A small class-conditioned image diffusion model, trained from scratch.
Model: layers 12, width 256.
Training: soap at rate 0.0023, batches of 256.
Data: trained on small charts drawn from random numbers, 203450 training examples, 30.8 epochs.
Rows from block 6 of a small class-conditioned image diffusion model, named by matrix and row number. Rows with one number belong to one neuron. Each number is 200 + 30 x the weight over its row's rms, rounded and kept within 0 to 999. All counts start at 0.
After each neuron's rows are labels from the 100 images, of 14848 (inputs lightly noised), where the neuron reaches its highest value: "place" is the part of the image that holds the peak; "responds to" is what is common among them. Only what is clearly more common there than usual is listed. The data: small charts drawn from random numbers.
# fc1: MLP up (model.blocks.6.mlp.fc1.weight, 1536x256), inputs 128-255
# fc2: MLP down (model.blocks.6.mlp.fc2.weight, 256x1536, transposed), outputs 128-255

fc1.281,204,161,199,181,216,199,207,217,216,216,200,214,212,190,201,185,202,216,239,221,219,199,224,151,217,200,145,164,258,184,169,258,233,204,250,220,192,227,220,289,198,233,237,217,235,264,218,239,232,200,206,193,212,222,245,201,203,238,164,200,165,226,195,172,203,195,212,175,193,180,188,187,179,206,179,215,168,269,184,259,221,178,159,196,197,218,184,242,165,169,169,164,168,222,212,185,211,194,221,197,201,153,187,143,236,191,245,190,239,249,194,219,202,203,201,195,186,183,152,176,210,166,206,201,160,162,235,211
fc2.281,192,161,214,198,142,193,172,198,224,196,223,172,176,205,233,230,237,168,201,181,222,182,228,198,157,189,267,195,171,226,208,269,200,239,221,209,241,234,226,209,156,240,198,187,214,184,199,228,228,186,164,215,198,234,188,188,181,274,223,207,238,223,134,218,222,173,215,219,165,174,213,182,232,263,193,217,189,193,236,116,172,256,213,182,216,259,225,219,225,182,192,170,213,164,172,202,210,168,225,199,160,236,194,182,209,217,221,186,222,177,229,240,167,190,185,197,158,181,214,202,161,172,223,167,193,219,281,206
place: top left; middle right
responds to: horizontal bar chart; histogram

fc1.698,198,210,200,171,173,177,212,178,224,225,179,147,198,195,183,233,224,222,193,180,172,222,175,225,150,221,199,264,180,234,224,195,187,143,168,193,151,176,158,160,159,182,187,163,201,195,205,219,221,206,187,218,210,140,222,185,153,210,221,169,194,206,302,148,196,182,116,222,177,232,199,145,236,188,277,205,180,156,214,276,187,215,215,169,142,176,220,157,157,202,208,194,189,182,168,170,156,212,147,174,185,198,203,212,147,179,179,203,199,210,220,178,162,184,219,154,210,215,218,243,196,224,217,200,154,183,162,197
fc2.698,172,193,172,186,225,239,176,210,209,165,176,198,171,189,179,184,191,194,201,154,163,177,242,196,227,192,153,234,177,205,210,151,187,245,193,217,212,282,176,172,218,220,184,238,192,274,203,177,213,239,226,214,190,207,196,205,235,237,229,190,222,231,134,180,212,183,178,207,186,225,213,189,197,210,177,194,195,214,244,141,155,187,216,139,175,191,200,213,256,191,161,143,184,165,222,174,195,224,183,176,167,205,213,207,222,176,211,212,185,148,242,160,255,240,215,201,250,177,188,226,237,213,210,252,216,140,146,147
place: centre
responds to: pie chart; horizontal bar chart

fc1.348,180,177,203,258,174,182,127,175,198,228,215,169,241,207,180,208,233,208,279,198,192,175,200,167,217,207,205,164,143,216,224,245,175,182,198,177,188,229,230,201,170,168,251,211,229,203,174,160,202,180,159,183,235,264,168,236,222,216,193,176,212,202,262,136,210,183,226,181,224,225,189,224,217,195,215,185,232,140,203,190,190,218,212,159,185,201,148,163,214,185,230,235,201,192,201,208,202,167,256,237,170,229,212,222,175,174,237,147,170,158,196,191,189,167,207,187,228,192,200,156,190,178,250,167,244,245,171,223
fc2.348,190,230,188,220,220,202,252,168,206,166,235,197,180,207,186,190,36,200,175,210,205,252,186,182,244,222,207,221,173,211,171,288,199,207,200,193,228,197,178,219,212,191,257,128,171,209,209,198,193,194,217,192,195,162,175,208,221,166,185,205,138,181,226,173,201,263,185,227,226,182,194,205,209,118,155,209,192,211,211,185,217,171,223,209,197,172,245,191,189,234,179,160,247,243,256,231,195,214,188,234,227,191,152,230,225,199,197,232,205,184,185,202,156,264,144,137,224,172,185,214,200,224,221,192,222,206,269,187
place: top left
responds to: ring chart; radar chart

fc1.670,191,238,261,202,219,196,197,204,211,265,166,179,155,268,198,227,199,180,227,187,165,256,178,250,179,218,221,203,210,238,201,227,202,224,258,237,126,217,152,202,196,174,203,199,190,162,179,199,182,196,166,253,234,181,209,212,267,161,241,220,194,208,189,192,195,181,259,188,184,222,171,181,246,178,239,223,187,207,142,221,250,194,232,204,223,196,245,252,144,217,174,183,152,195,181,198,210,224,127,149,189,187,172,171,183,272,178,211,230,198,179,174,214,209,203,200,195,203,175,196,146,168,188,244,216,256,187,199
fc2.670,217,216,176,161,253,226,190,249,203,238,177,218,221,171,208,183,249,215,236,164,182,219,184,134,196,215,209,233,159,214,239,173,193,185,167,168,163,205,156,205,148,196,216,218,185,180,213,174,224,185,197,211,203,150,215,235,194,214,235,202,186,216,248,201,157,267,158,181,193,190,258,235,160,179,194,149,222,271,210,159,157,197,190,248,201,184,234,227,138,200,205,242,180,219,175,152,252,222,219,169,243,227,225,152,241,222,182,169,178,251,224,166,213,237,206,217,203,242,211,151,205,180,139,203,216,176,212,208
place: top left
responds to: dark theme

fc1.382,218,235,177,163,178,158,208,178,238,179,183,214,250,199,146,225,218,233,217,181,202,214,204,166,157,194,222,198,222,250,210,177,187,239,226,212,194,202,240,244,199,190,185,168,218,184,180,190,190,174,175,180,199,206,152,226,211,204,198,188,172,183,187,153,241,145,268,187,209,209,209,174,255,176,273,193,215,219,148,221,156,221,211,237,236,146,172,215,194,220,224,139,100,213,207,187,223,179,276,162,178,213,162,194,165,223,198,216,269,229,219,189,204,243,132,203,219,168,172,191,211,183,205,209,159,187,197,188
fc2.382,178,237,213,216,186,228,211,182,246,222,189,219,168,174,157,184,162,199,200,171,165,216,196,207,172,213,241,198,170,203,158,207,179,190,171,149,176,230,186,242,231,264,182,196,181,214,244,182,195,244,215,193,223,158,156,219,203,217,194,194,189,186,185,174,181,127,176,223,223,209,212,250,190,198,157,121,199,239,229,176,189,173,227,210,211,218,162,193,117,215,199,252,197,229,207,178,251,223,188,133,236,189,218,214,192,223,216,164,154,195,242,249,149,237,203,195,175,272,209,137,255,157,183,178,230,228,188,211
place: bottom left
responds to: pie chart

fc1.583,195,191,262,246,233,216,183,243,202,242,164,162,223,176,185,198,204,203,176,178,213,169,201,222,216,201,188,202,208,193,203,226,195,215,204,192,172,163,187,175,200,211,218,224,217,221,216,224,190,233,224,167,186,257,242,213,235,232,168,157,258,253,208,142,254,221,208,173,192,235,217,165,114,179,202,176,233,223,206,245,179,200,226,178,166,239,235,199,180,212,186,189,220,158,189,177,197,190,195,189,199,231,194,223,212,254,228,211,179,230,193,254,158,170,208,204,235,130,201,174,183,193,206,157,189,187,190,201
fc2.583,151,202,189,215,154,200,223,187,196,222,186,216,197,208,182,195,188,204,144,218,180,202,182,117,166,197,241,187,156,190,153,225,221,230,192,213,145,273,174,191,181,133,267,219,223,189,194,225,130,131,174,243,181,205,219,219,197,252,192,178,162,207,192,217,182,242,215,222,107,210,169,167,195,179,197,186,181,238,189,183,190,250,191,202,192,210,225,231,161,167,172,231,201,187,183,207,132,204,263,220,197,212,203,288,204,262,185,195,192,241,209,214,183,180,170,219,203,157,247,212,208,168,155,189,240,209,208,207
place: top left
responds to: horizontal bar chart; dark theme

fc1.677,226,175,223,195,154,236,187,214,240,193,208,201,192,197,185,230,214,223,202,236,163,221,233,216,200,178,180,293,223,202,175,257,191,214,232,245,226,174,223,144,167,210,185,215,217,176,214,180,183,233,187,175,195,171,180,183,166,218,190,198,133,198,164,255,199,202,229,171,210,176,164,174,152,199,182,184,143,159,198,190,183,200,212,172,201,249,147,173,244,182,134,231,156,177,141,151,235,202,174,229,185,230,231,202,236,237,207,236,267,157,178,194,146,194,222,187,182,169,225,249,213,164,192,145,271,217,229,208
fc2.677,192,181,213,240,189,233,179,204,197,239,254,228,216,253,187,177,134,169,211,186,224,187,235,160,196,217,179,178,198,229,217,211,216,214,189,199,207,202,175,142,233,184,167,222,227,247,240,194,98,226,170,220,189,244,225,236,176,184,182,196,235,235,227,229,221,218,227,228,190,161,208,199,148,218,224,237,113,196,196,262,215,207,238,197,208,186,165,177,182,227,227,155,208,204,171,246,182,212,114,184,197,178,99,195,194,150,190,188,205,146,184,196,238,208,209,208,216,209,196,159,194,232,235,152,116,227,163,172
place: centre
responds to: one colour; grid lines; radar chart; items: eight

fc1.389,210,209,233,179,167,239,200,225,222,203,223,255,167,231,196,202,236,198,153,224,139,205,222,208,179,183,200,173,292,216,180,210,224,233,190,240,194,225,194,183,197,154,196,186,176,204,193,191,191,219,217,183,225,167,212,208,195,136,220,218,199,240,196,191,180,187,223,227,119,190,221,182,238,163,153,139,174,210,217,152,248,181,173,217,201,124,177,193,244,182,286,200,211,161,228,197,183,190,196,213,187,209,206,170,211,250,177,222,230,180,173,163,242,229,224,224,182,186,228,262,183,200,221,241,240,263,243,185
fc2.389,235,199,223,225,212,203,217,187,172,235,236,192,181,194,193,226,193,223,224,227,219,207,185,174,132,172,196,202,196,251,195,237,189,198,204,209,197,170,224,265,209,210,210,185,172,215,155,204,163,206,180,226,195,169,232,182,206,212,230,161,250,219,196,217,190,195,213,160,192,145,171,202,212,192,257,236,242,215,216,203,217,139,162,231,204,177,207,203,207,133,167,184,211,216,156,188,197,226,125,202,163,182,138,197,199,212,254,183,253,200,201,202,180,251,238,196,224,250,169,151,113,193,211,190,139,282,219,205
place: bottom left
responds to: one colour; radar chart; grid lines; items: three

fc1.399,223,197,195,213,166,209,158,237,202,206,215,171,206,248,192,191,243,195,230,200,167,201,179,242,204,237,255,236,177,187,227,182,185,184,200,221,204,194,226,212,251,218,117,175,205,204,289,153,230,252,184,238,160,177,256,236,151,230,228,224,210,226,243,242,260,223,177,212,200,222,181,178,196,197,148,196,223,203,204,205,181,286,216,197,136,143,152,159,128,201,178,212,247,204,191,176,208,228,209,201,189,205,224,150,185,174,206,174,158,229,201,205,198,195,159,139,202,207,189,217,158,165,181,187,178,208,213,178
fc2.399,227,251,163,162,214,224,207,205,175,162,209,218,236,193,175,211,197,190,182,202,186,212,174,169,208,205,137,189,154,182,168,200,194,215,190,208,206,154,208,171,200,183,203,184,180,215,254,173,241,176,175,207,211,207,241,183,187,229,141,192,212,179,192,171,162,152,222,168,233,202,194,187,220,232,180,171,191,220,174,128,217,177,204,144,245,134,147,145,208,187,147,220,213,230,241,192,201,241,148,204,223,234,244,228,156,181,208,201,229,221,252,241,132,212,205,191,254,228,202,185,157,226,185,186,239,166,228,200
place: bottom left
responds to: radar chart; one colour; grid lines

fc1.243,216,137,239,174,208,244,232,216,232,129,220,170,233,178,181,195,111,200,159,148,192,201,199,219,223,230,224,210,166,183,186,195,171,238,161,181,184,199,221,128,184,187,228,225,171,191,233,219,191,201,208,279,189,197,193,184,257,218,123,191,203,226,202,212,192,212,212,277,210,160,242,217,168,215,206,187,206,233,173,251,188,136,173,205,155,209,188,205,163,226,179,195,227,160,214,150,209,255,174,191,128,133,172,186,188,227,177,188,230,231,184,286,149,170,210,232,206,206,179,203,202,165,189,192,173,205,144,181
fc2.243,198,189,262,183,169,220,178,207,236,176,199,221,229,239,229,196,229,217,183,208,206,228,205,240,201,191,240,168,158,227,191,229,243,210,209,218,206,198,199,205,212,218,222,226,199,200,261,172,222,193,176,137,242,246,219,186,207,191,232,184,219,203,197,203,152,201,223,228,237,209,176,177,229,165,167,230,205,175,215,241,227,201,205,170,245,161,249,189,217,204,262,190,178,179,153,184,194,205,235,201,184,213,183,222,220,208,172,256,182,169,205,229,209,207,205,175,176,196,242,185,167,193,241,160,171,162,251,169
place: bottom right
responds to: dark theme; lollipop chart; items: three; bar chart

fc1.582,148,220,195,235,218,153,220,262,152,117,215,215,201,161,212,147,198,198,253,228,158,223,191,244,224,236,204,212,165,186,198,223,142,183,190,201,172,181,239,212,166,250,215,181,213,187,241,213,192,192,151,156,258,206,150,191,217,245,197,214,234,174,184,233,222,205,192,182,246,186,187,214,222,241,212,200,244,160,204,197,164,191,186,200,227,232,203,173,199,201,224,174,199,198,185,200,180,158,210,198,194,194,224,217,167,160,211,192,140,221,263,207,214,237,213,208,222,200,229,161,205,165,230,176,196,198,195,199
fc2.582,228,187,236,228,268,223,216,167,152,217,221,196,201,210,172,210,220,151,224,189,188,146,210,176,188,201,213,186,221,191,208,127,186,186,188,202,193,225,233,227,180,170,183,187,192,166,213,206,210,282,175,223,124,186,262,221,192,147,218,200,261,197,206,156,199,190,223,175,152,185,222,204,197,189,229,172,172,315,192,165,177,186,211,201,195,187,200,210,182,201,200,213,187,206,181,174,200,188,147,200,208,222,218,202,167,193,199,260,226,201,153,197,149,207,223,146,227,213,167,235,153,218,166,243,181,247,278,211
place: centre
responds to: radar chart; one colour; items: eight

fc1.576,187,245,180,201,168,158,136,247,174,185,187,191,201,247,194,165,175,196,229,228,196,192,179,187,218,219,238,188,200,198,192,240,142,202,183,251,164,222,153,176,211,208,239,176,158,219,211,187,219,178,177,270,205,187,151,159,194,231,210,190,161,298,210,170,244,188,241,206,206,195,127,162,187,140,209,184,227,202,269,254,222,192,270,217,189,214,190,208,270,164,195,189,245,223,219,162,201,237,256,177,234,185,202,177,219,245,193,216,154,213,170,226,179,221,240,146,172,149,216,216,142,232,188,245,261,215,242,222
fc2.576,248,178,202,188,219,162,235,191,190,216,154,188,230,218,207,241,232,212,199,179,194,229,218,154,191,194,204,221,236,240,178,272,232,197,231,219,186,186,177,206,157,213,224,210,218,156,226,176,253,212,217,238,162,165,192,198,215,212,149,202,220,199,206,161,200,184,205,171,226,157,174,238,226,194,174,200,176,231,208,203,204,179,216,249,221,213,224,185,219,209,205,233,203,217,163,167,175,250,165,173,262,237,243,188,232,211,170,215,206,155,191,222,201,216,178,180,220,168,192,229,202,231,221,184,177,191,202,196
place: centre; middle right
responds to: flat; line chart; step chart

fc1.315,206,214,247,188,200,216,183,219,229,208,235,155,133,189,188,197,187,246,217,194,213,184,223,189,235,156,190,240,192,179,219,180,180,149,153,205,198,151,156,180,200,140,175,187,269,190,145,228,205,238,209,216,182,233,180,240,203,186,190,202,215,231,216,228,197,207,207,184,191,165,195,178,183,197,189,170,190,167,172,262,237,187,257,270,212,187,186,223,193,220,146,192,200,185,239,198,205,171,227,176,194,243,185,165,196,217,134,223,199,181,148,181,141,162,138,223,201,218,189,213,213,253,218,162,164,206,252,228
fc2.315,155,241,217,180,240,179,189,137,217,134,254,178,252,168,207,215,223,152,189,187,150,205,210,190,181,242,245,200,204,159,209,171,175,226,194,237,167,239,231,195,194,159,211,215,215,142,182,205,141,200,193,187,188,181,182,238,147,171,168,199,186,168,246,197,173,225,188,267,253,156,227,222,215,203,219,181,218,207,182,146,248,222,216,199,174,175,196,199,168,201,203,230,225,207,265,184,229,185,198,219,213,150,204,177,216,241,177,213,217,258,183,197,184,216,221,153,238,165,232,194,189,221,191,234,188,141,276,227
place: top left
responds to: step chart

fc1.656,252,191,261,194,167,167,217,175,186,207,168,131,205,321,182,174,182,138,235,202,166,193,189,244,149,158,233,181,223,194,172,178,153,207,174,226,185,177,177,183,216,232,193,203,181,183,199,195,188,236,162,188,168,199,170,216,216,205,264,204,218,160,195,145,217,246,173,233,170,183,187,168,230,161,216,196,200,223,170,171,185,213,202,202,228,219,184,236,187,196,170,208,134,202,222,237,203,157,200,222,189,222,184,220,225,194,184,155,261,168,211,201,219,246,209,198,158,161,175,153,170,172,182,227,223,227,248,181
fc2.656,154,208,137,201,250,215,193,234,179,213,181,195,172,229,138,226,191,242,203,180,252,249,199,254,192,170,233,193,234,190,197,169,233,170,179,174,160,165,121,230,177,228,133,199,195,176,227,240,193,198,245,211,205,141,186,209,188,192,206,224,171,181,227,152,203,285,178,168,216,148,208,170,205,192,236,201,212,239,199,181,147,213,243,219,114,164,163,217,202,203,218,151,169,161,204,182,164,159,208,215,227,183,183,176,117,240,201,209,184,221,191,215,218,187,205,190,184,149,184,155,217,172,226,192,193,205,247,193
place: centre
responds to: radar chart; ring chart

fc1.601,205,158,212,153,198,244,157,236,192,187,239,106,284,206,221,150,197,212,244,140,181,167,175,194,164,251,167,257,202,174,208,165,218,177,179,205,145,212,177,190,168,206,212,225,185,159,173,212,186,185,186,306,231,215,198,243,148,177,209,144,232,276,186,215,206,200,148,158,170,192,163,146,187,223,219,206,160,186,216,168,196,184,212,234,185,229,211,196,192,194,202,208,193,256,184,204,205,233,213,232,115,179,205,171,179,204,218,213,227,169,243,192,246,231,201,165,184,213,174,256,173,187,185,226,160,242,236,184
fc2.601,187,214,281,205,218,185,175,210,191,244,176,186,196,204,170,188,219,182,257,171,236,199,211,226,268,215,235,174,178,197,208,181,203,147,195,189,216,265,229,213,158,195,249,176,160,179,189,253,233,171,202,183,205,189,194,196,153,191,198,195,269,194,288,226,183,204,208,158,196,210,214,219,242,183,256,236,184,203,168,227,203,197,210,208,179,169,240,208,212,211,222,161,156,204,232,193,174,224,189,211,148,223,189,160,140,272,200,210,227,207,218,234,185,160,185,146,169,186,210,174,234,197,238,207,208,245,199,295
place: top left
responds to: items: six; heat grid

fc1.403,209,200,169,213,206,181,205,186,198,203,186,228,160,137,215,211,202,198,193,198,190,257,259,201,177,226,235,261,188,201,171,267,150,160,172,136,166,197,192,174,143,181,224,170,195,219,262,186,183,242,146,239,219,215,206,173,165,257,193,182,231,133,229,224,197,197,248,193,188,218,225,241,211,204,224,237,184,186,230,192,183,182,217,198,225,215,162,235,194,201,209,265,159,171,175,224,141,183,177,251,201,172,202,176,161,205,248,221,210,154,172,219,239,221,160,173,185,144,181,124,203,201,168,210,210,160,237,200
fc2.403,207,234,211,196,228,216,227,165,217,203,214,180,192,136,169,219,158,190,168,240,202,180,178,207,218,214,219,239,136,164,179,228,257,202,191,170,186,177,176,168,222,177,163,229,195,168,175,244,171,214,189,244,237,171,208,229,168,167,215,165,158,225,194,216,141,210,221,219,167,146,230,196,200,202,156,159,160,158,210,218,182,226,208,241,182,197,197,217,165,213,189,138,189,192,237,151,225,249,163,190,208,197,216,140,169,208,215,174,200,196,218,183,265,154,166,191,172,182,234,255,159,214,190,223,246,229,168,132
place: bottom left
responds to: dark theme

fc1.289,217,236,225,124,166,178,224,212,245,211,220,174,208,223,196,254,204,169,181,243,187,189,211,220,238,176,236,248,193,208,207,222,165,217,194,179,169,205,220,183,162,195,242,186,239,168,172,203,214,169,167,227,214,208,217,239,146,223,139,186,226,189,184,242,214,179,227,189,217,252,210,227,170,188,206,179,224,236,232,231,139,215,211,238,226,197,210,182,123,220,181,191,242,182,196,199,133,178,189,190,198,206,170,196,212,215,146,172,209,258,237,183,205,197,240,206,223,166,179,193,193,198,171,188,187,180,221,209
fc2.289,181,220,218,193,211,193,220,208,233,148,210,210,177,189,196,174,219,167,203,163,221,223,201,165,186,191,205,157,221,206,211,207,219,188,216,226,142,209,246,201,240,152,231,165,203,220,201,219,210,237,221,200,197,174,174,234,177,262,197,166,217,200,187,163,167,183,243,180,221,230,175,180,242,161,224,226,211,222,227,211,166,234,207,242,239,190,148,195,205,167,201,209,175,192,191,196,204,168,241,224,226,190,208,186,183,167,134,176,192,157,192,126,177,148,201,215,240,199,237,226,221,186,264,147,206,183,173,238
place: top left; middle right
responds to: radar chart; items: six

fc1.354,148,163,181,237,172,214,201,209,175,207,220,282,184,192,226,237,181,204,227,186,212,233,223,212,205,223,201,211,220,204,181,188,222,174,157,198,167,166,175,192,184,189,226,170,235,229,241,211,236,205,214,155,214,225,246,225,220,189,247,195,200,186,241,188,157,213,140,205,227,195,179,216,237,168,248,206,203,212,191,208,207,189,203,192,188,179,181,171,151,244,164,246,239,183,244,186,240,255,177,218,170,177,192,228,181,218,239,213,208,203,253,222,210,177,164,158,212,183,215,236,122,186,163,228,216,178,190,213
fc2.354,184,176,194,224,208,218,189,200,167,209,158,245,222,163,217,190,196,223,128,202,158,229,228,184,196,229,200,197,180,162,201,226,186,211,183,190,248,152,231,153,221,250,240,187,172,245,216,251,201,203,150,209,184,193,193,183,181,165,236,229,174,195,207,194,189,194,160,166,247,176,175,234,183,204,234,212,182,167,150,225,194,209,216,275,167,215,247,182,140,190,141,181,204,188,199,166,154,196,206,226,151,185,160,208,252,241,227,203,145,170,153,193,215,225,243,229,182,160,182,187,197,223,215,194,209,248,193,208
place: bottom right
responds to: pie chart

fc1.424,189,177,223,209,194,202,210,202,172,225,229,165,217,163,202,190,214,181,210,201,179,179,185,240,247,252,216,213,150,248,230,183,158,174,196,207,165,222,215,194,200,235,177,206,232,187,190,223,223,173,181,161,221,191,175,245,206,203,155,205,220,237,167,199,186,170,200,146,187,230,211,150,220,197,196,223,182,238,155,141,198,165,186,214,206,252,173,109,165,149,196,238,182,174,236,168,168,208,229,153,224,241,214,141,250,177,174,186,243,212,202,194,155,230,233,159,193,242,156,216,209,223,228,137,214,218,148,220
fc2.424,212,187,191,214,224,205,244,167,182,222,206,170,193,205,218,209,186,161,194,247,230,155,187,184,179,233,192,187,189,213,204,128,198,209,223,200,205,166,166,194,216,231,190,184,229,216,192,150,169,224,168,186,207,227,192,212,163,195,178,216,213,217,206,141,199,153,187,190,198,239,163,131,185,191,204,153,195,213,203,259,201,181,182,196,181,241,171,159,181,209,249,202,256,187,237,190,205,165,165,192,179,156,221,163,178,147,182,206,176,254,177,165,187,223,189,170,217,188,148,142,188,181,256,138,173,248,133,230
place: bottom right
responds to: radar chart; step chart

fc1.90,242,163,185,152,244,259,210,233,175,169,213,190,152,187,245,234,206,159,166,170,187,216,159,171,222,173,172,184,221,195,200,205,203,233,218,263,209,167,186,242,170,183,197,206,168,216,176,156,197,186,248,192,240,245,229,180,227,236,188,150,198,250,154,231,225,190,184,152,196,189,210,189,208,188,221,154,182,246,199,207,209,206,240,161,159,158,223,165,209,158,199,195,173,190,166,155,197,213,160,174,208,228,232,202,201,233,173,104,207,71,176,241,230,224,195,194,198,192,212,222,182,148,181,168,229,193,177,207
fc2.90,221,166,152,165,173,202,207,227,221,180,187,209,255,207,269,192,220,188,219,195,205,176,239,213,196,203,240,261,215,223,203,204,167,148,248,195,206,215,232,266,254,238,166,160,204,213,162,176,187,214,163,160,265,225,216,217,210,262,201,137,200,219,206,222,201,169,207,211,194,203,218,129,141,200,259,213,222,219,239,196,192,204,207,184,250,178,182,142,253,209,211,172,193,207,178,166,205,225,243,227,227,198,222,168,149,224,220,227,204,209,198,222,219,189,220,195,240,217,172,196,181,160,182,218,165,198,223,212
place: centre
responds to: scatter plot

fc1.297,231,226,175,214,193,272,177,228,239,232,196,197,214,161,210,176,237,236,199,232,230,233,165,236,196,223,179,153,217,169,209,156,193,228,237,282,184,198,206,186,241,206,211,204,220,209,207,170,184,199,173,185,165,163,230,215,217,198,192,168,198,219,194,210,185,198,174,164,220,208,182,192,189,284,228,242,218,196,177,206,245,287,174,226,220,193,225,230,187,179,200,212,142,170,235,207,217,186,180,197,194,236,197,210,181,255,208,229,229,153,178,200,167,187,215,195,221,246,146,215,98,175,180,198,213,249,230,182
fc2.297,145,235,219,238,217,271,205,182,171,207,198,174,196,150,211,186,216,190,218,217,249,158,217,225,192,207,235,155,210,226,227,161,204,179,191,248,159,205,210,213,194,227,192,221,218,177,197,174,158,214,201,192,180,187,173,118,200,215,193,207,199,231,205,165,174,188,197,219,221,195,164,183,155,244,231,125,208,202,184,211,200,188,183,194,254,199,177,217,195,240,201,216,166,167,168,221,188,189,201,165,226,179,189,197,178,201,177,224,249,145,190,184,205,178,137,247,187,175,234,190,162,214,216,222,223,217,159,218
place: bottom right
responds to: grid lines; scatter plot

fc1.646,240,220,219,150,229,210,176,210,263,199,172,216,194,212,205,210,246,248,233,213,157,214,192,212,162,165,229,219,251,221,201,207,194,223,197,215,194,206,181,146,219,152,199,182,141,201,244,191,202,215,204,211,210,217,212,213,220,199,184,159,158,196,144,182,250,160,256,195,200,266,196,202,191,182,219,231,189,233,200,176,211,136,182,219,168,228,178,182,227,221,121,188,204,170,134,236,224,183,165,217,190,250,239,246,243,214,230,188,184,188,172,198,189,210,218,175,192,186,209,209,237,293,150,235,168,180,145,207
fc2.646,206,188,207,212,170,215,223,218,192,177,175,219,146,183,195,208,195,218,212,247,212,207,166,260,181,173,227,210,231,219,214,202,205,170,202,205,230,202,261,185,194,216,191,171,191,182,235,206,216,181,208,215,200,160,210,188,198,187,225,195,252,214,207,241,162,166,160,214,162,237,158,209,192,222,186,222,211,219,161,214,252,203,160,200,213,217,135,212,211,172,171,176,209,183,201,225,216,222,249,244,173,168,153,240,150,170,195,221,183,215,191,256,289,203,155,168,166,200,212,208,203,266,143,227,177,213,197,249
place: bottom right
responds to: items: three; ring chart

fc1.507,248,244,221,160,152,141,165,255,216,175,261,198,216,209,180,213,175,202,233,245,212,212,221,269,209,145,222,245,205,197,209,204,131,190,238,172,215,178,160,171,205,228,189,241,194,197,154,222,214,153,163,168,205,210,238,261,208,207,193,207,226,206,177,180,197,207,244,147,217,189,198,187,197,176,200,222,222,131,175,194,217,218,193,201,196,133,200,207,152,200,167,211,206,171,196,206,163,181,236,236,198,186,188,213,115,160,225,152,210,189,187,217,180,206,210,223,159,180,210,212,142,129,162,238,213,219,272,181
fc2.507,225,193,203,192,137,246,181,167,200,198,167,185,157,215,225,205,229,152,202,182,212,211,237,209,217,206,205,196,171,175,212,224,176,200,176,172,230,203,253,333,212,264,236,217,192,217,206,212,247,200,179,225,210,189,236,196,195,239,211,248,204,191,266,195,190,176,200,220,215,226,238,241,192,216,249,195,129,231,200,166,210,180,246,198,229,141,227,207,174,252,239,191,188,229,215,219,192,222,218,230,279,138,196,219,232,226,213,230,150,242,186,204,177,172,219,197,191,236,199,198,150,223,196,220,168,172,160,232
place: centre
responds to: pie chart; items: eight